{
  "horizontal_flip": false,
  "label_smoothing": 0.1,
  "loss": "binary_cross_entropy",
  "cautious_weight_decay": true
}
Rows from block 4, named by matrix and row number. Each number is 500 + 40 x the weight over its row's rms, rounded and kept within 0 to 999. All counts start at 0. Numbers have three digits each. After the name is the row's rms in percent of the matrix's.
# convs0: reduce pointwise conv (model.blocks.4.convs.0.weight, 192x96x1x1), inputs 0-95
convs0.130 095:542470462465498484429470536536521441504492511441462502607478504493495486509460441467493390502517485497525533469478444493531488484446546515408531515457581425500503587487500566465479488504576481462481556496503508549425464466507490491482452476432463489518524495465522453556518480481591501486
convs0.131 109:434481540538527467473548520532477537472491516557423568549556489448465474537467553463452494522529549495435547565415508494470474518533487495514548449514418509523488451531528437477526458512448425542517462524478452438497566482480513532488473514521526517546478405512536496489423472446519547536
convs0.132 093:387471487478548554499480545500509469484538533476436487516510528396443490492479514502523547516451480492534520493525482612503502513493562538473600463475550448499464537509513481525562449521499450539539538547465493482450474472474488544480532496472445496386537547493453466456497435492504533544
convs0.133 104:534452509470505543460556502640506484461493574536542463461486542441544482479508534568520587472495482545487510483481520595511559457530492478501468496501463531466461469514416499501471476449448509513463507519557495531473496473421506501540519473521548535500486584555451411484483479542538476484
convs0.134 115:474492398524470523461453530526488491501532508471421468435498507497453534454413568518514568520506492522530516501486415536449535546502465504432464538480499529497521535452526542507508521533496532514480495415417582574454486566492534514543499442424456468515497456511501458436476501455516447513
convs0.135 109:515453432526507481504467508490528471483515495445495504441547544487502548521467446497561480514562461469453420447508531547521516507466563406481531547508495475400475507476518472529507408559571555470560489500508459499542476492552567494470405525506495540552513529452486502457472532425477544468
convs0.136 092:475449425565510486437510570496547374516569511464536525542442490524457513562493442480499515496424455475535549534497455454549475434518488452475487448489494507514551559452514522474534470463526483411521521521545500480423442467537476500464525442511438444500528458497539478477538516505521496480
convs0.137 089:519455441547502599498459542468476491510498488508465557421539427450507458506491513458570497464519406504536584421519478493482507515504510471526511480542478558484584500433419477554541502520499523458471441497495448472519512565446511559485522522522477522503549500521599469530487483468520517548
convs0.138 097:472438530536518410455479536547466516521520528397520482569524550432497441480550526519550466480447486488434440551520464515484451489561517499471534496469493496511424488522521443502536498457503467503538581455486534462462499620547484448466458490451537498529444502530501531490478509494545505432
convs0.139 107:452426497491444496478526491489532504452576435499522519494491420441440531453474474477495511487478511552489515571481458480547512529476540520493516483506460461478451544549379545491447565485508456574513541498485417459450538538478484485445441446498488476502528447402456475489482492555516487457
convs0.140 098:482476532528473472484496474543556483464544515523476436509523546467545499524552490466494519467433421544539492468508490463532508471495431432487462475533528548481545525476453453538542500394500493573550418511503485528549538475507517513581550576454569536517505509500394501525450504487517442554
convs0.141 100:514453492487474462502458572440539431409464478554461542545467544523485396539523446514521484551508508391469429529544475428495463512538542500490445467525438477486493499477531423468556459457486470520483521501479457428501546556528486505434532482503526473478501465580542500501484481489499489533
convs0.142 102:526405497531470544498462501456432494411460534471487590520479459474446440532480400517513531494509531498498456488560499567521540473469501494501459470475453550491538545461583520460456435484528520468472482540481466531423455486428467472463564522509457514435531524518489504480529514459560447512
convs0.143 091:498427451507506531511535438412428493507504446416441469506480491535449497485498511474541504492475478517515556502479525539537461503533507434523485441483417543510535538507465530544439504491495450547525457499528443545458523514470456572545374568493535435532505486556490508544469562505543482494
convs0.144 104:462477562434430510528541545559539471524560509459455510484498519526513530434505495436489462420465543502472527512557443517454550456515506510462421556453476448504441605539551513501493508492513481507505475481512515512496513499491546469510574542479443449499454424513523539458422426501514571500
convs0.145 095:481477546494428506499567508550467481533463514462505558515462508448487460457522488513452423438503568552445512569525495529477500502541517458438602491444526447515455492499544452487464453486466482420508516453429510527498459497456429541517434559433536532526466497483464531521447513468448530541
convs0.146 102:535586499462510502509496497486555549436521483479483510492574527461527475539493521455536547534486535482512558489515589462466459460485436426474494533469523487481513545509473494544516466390515438411500508461495509600529536523435476464465488538520448521574480520473570516444463479461509560540
convs0.147 088:463512457529558473569610514477474542539495464517468435446540566525517581557522529517608444512513472462538496385552546542502485507435456447474467473546435531499503537543513509502509480506500479427499488487439515509459480485459455496493496505491528448470526556441457517472481528515502488456
convs0.148 105:489455485483504462481514534515479472517578557495475563540524411475489541486532487504410499536504499499454490526444472519428401480510562524556495451511539503452515414475511531489510467509574559502425481519477520512439502494499562506549530568483503487480557491618588504498470479506548498485
convs0.149 097:563474533520606503479472468480531459501550508452514480513528526561429541542486468484484467517468534456520452461544520500494502530467484514589405484550526504539481561493500498554466488518513477498487580427447442503534460465469551592480417507528608527483525525459510526485539470455518521485
convs0.150 098:553451504483482445444527567443486534487535511512570556500534549486457502436456554516534481472480455503456523506534497514528501524509469513426491529423458464447587438533505572502528486523538449472506520466494505489447508512471513451478454565510545563455475529606504424458555495573501452496
convs0.151 103:549455526525524489444496591428535535484505534515401498495496557474492514484470446490504467563513514549488553545532521509469445496447498483522468498419489528538490519495470476538514529508420507513508558524590544502466533449491532530478463515576540521395471493555559444520535486602523495514
convs0.152 088:508517430447571565463472508470555534514466476504508502573468530504445587514475505546528505496504515464580576483516530501605625586462493511557496514522495485499544450525469516488496464484517474462520467470478545511520544534452513469527519507488493488560442494568452458507473489544456426518
convs0.153 100:492494458516406519458485452578534480480476490507511436450530496369469543515498518467591539433446529568457469501487516504475527520480518471479569504465459545514517514445536465491491503562434506529507505478584570458484486530499495524488583476472469536451545508456526520557480468467571496515
convs0.154 100:506516551490536535491529509464513455616459504446541534499551449453451508500513490530432518503524532516526505466453567550543487441428527598484511505527531520467489564563429523436475491473504493473457500492429429487507537499542525496447532511526589534490422470513552538527530569507512505467
convs0.155 097:501514491503493486571498485526505473415530455405415451463532500464515473509527520446473542464479481494513536525489498453552586454488542519389571545506539538489524500507534431492514517503505496410405533457508519457577488548459519519433534523469465461476539508549558498492529498522492543539
convs0.156 100:430470503464497487524550568592456557544496441496466502490496506533489466552492545487438491476521454527462452463442534495419511508471479502445506493493528429474502546497476432474485474526545477540487502531455456544441429523503555453544471499554492615536475475494514526430536499461566574475
convs0.157 101:501460515443498510563537443491485452464488507513465481544459487575556456417499474501543529489424483583498475491492520534514457556531540499544506494541480578422510509470476487501478477490509471507511516488537456504505480505556445553464490525478585410493597608539557524476424502486491454499
convs0.158 101:551475502506457589500516488500529512496476528569503507549498548443520445539559454481457475599500505469415462528485529477486489515519525457433491465486513494442475475483465447441518439446579501478522513556626510538517513506466524445506529491496531463478534443436526514435498575494549495451
convs0.159 095:494513535491474489557524467535465465488600477573539478509497455577536448459538458477520511517460525481423588534454484440443540539543506468522431508508499557466476508455501517516501522505478496516438540570546432506498521494573540463500534533429481512610519450489436508501513537445479510461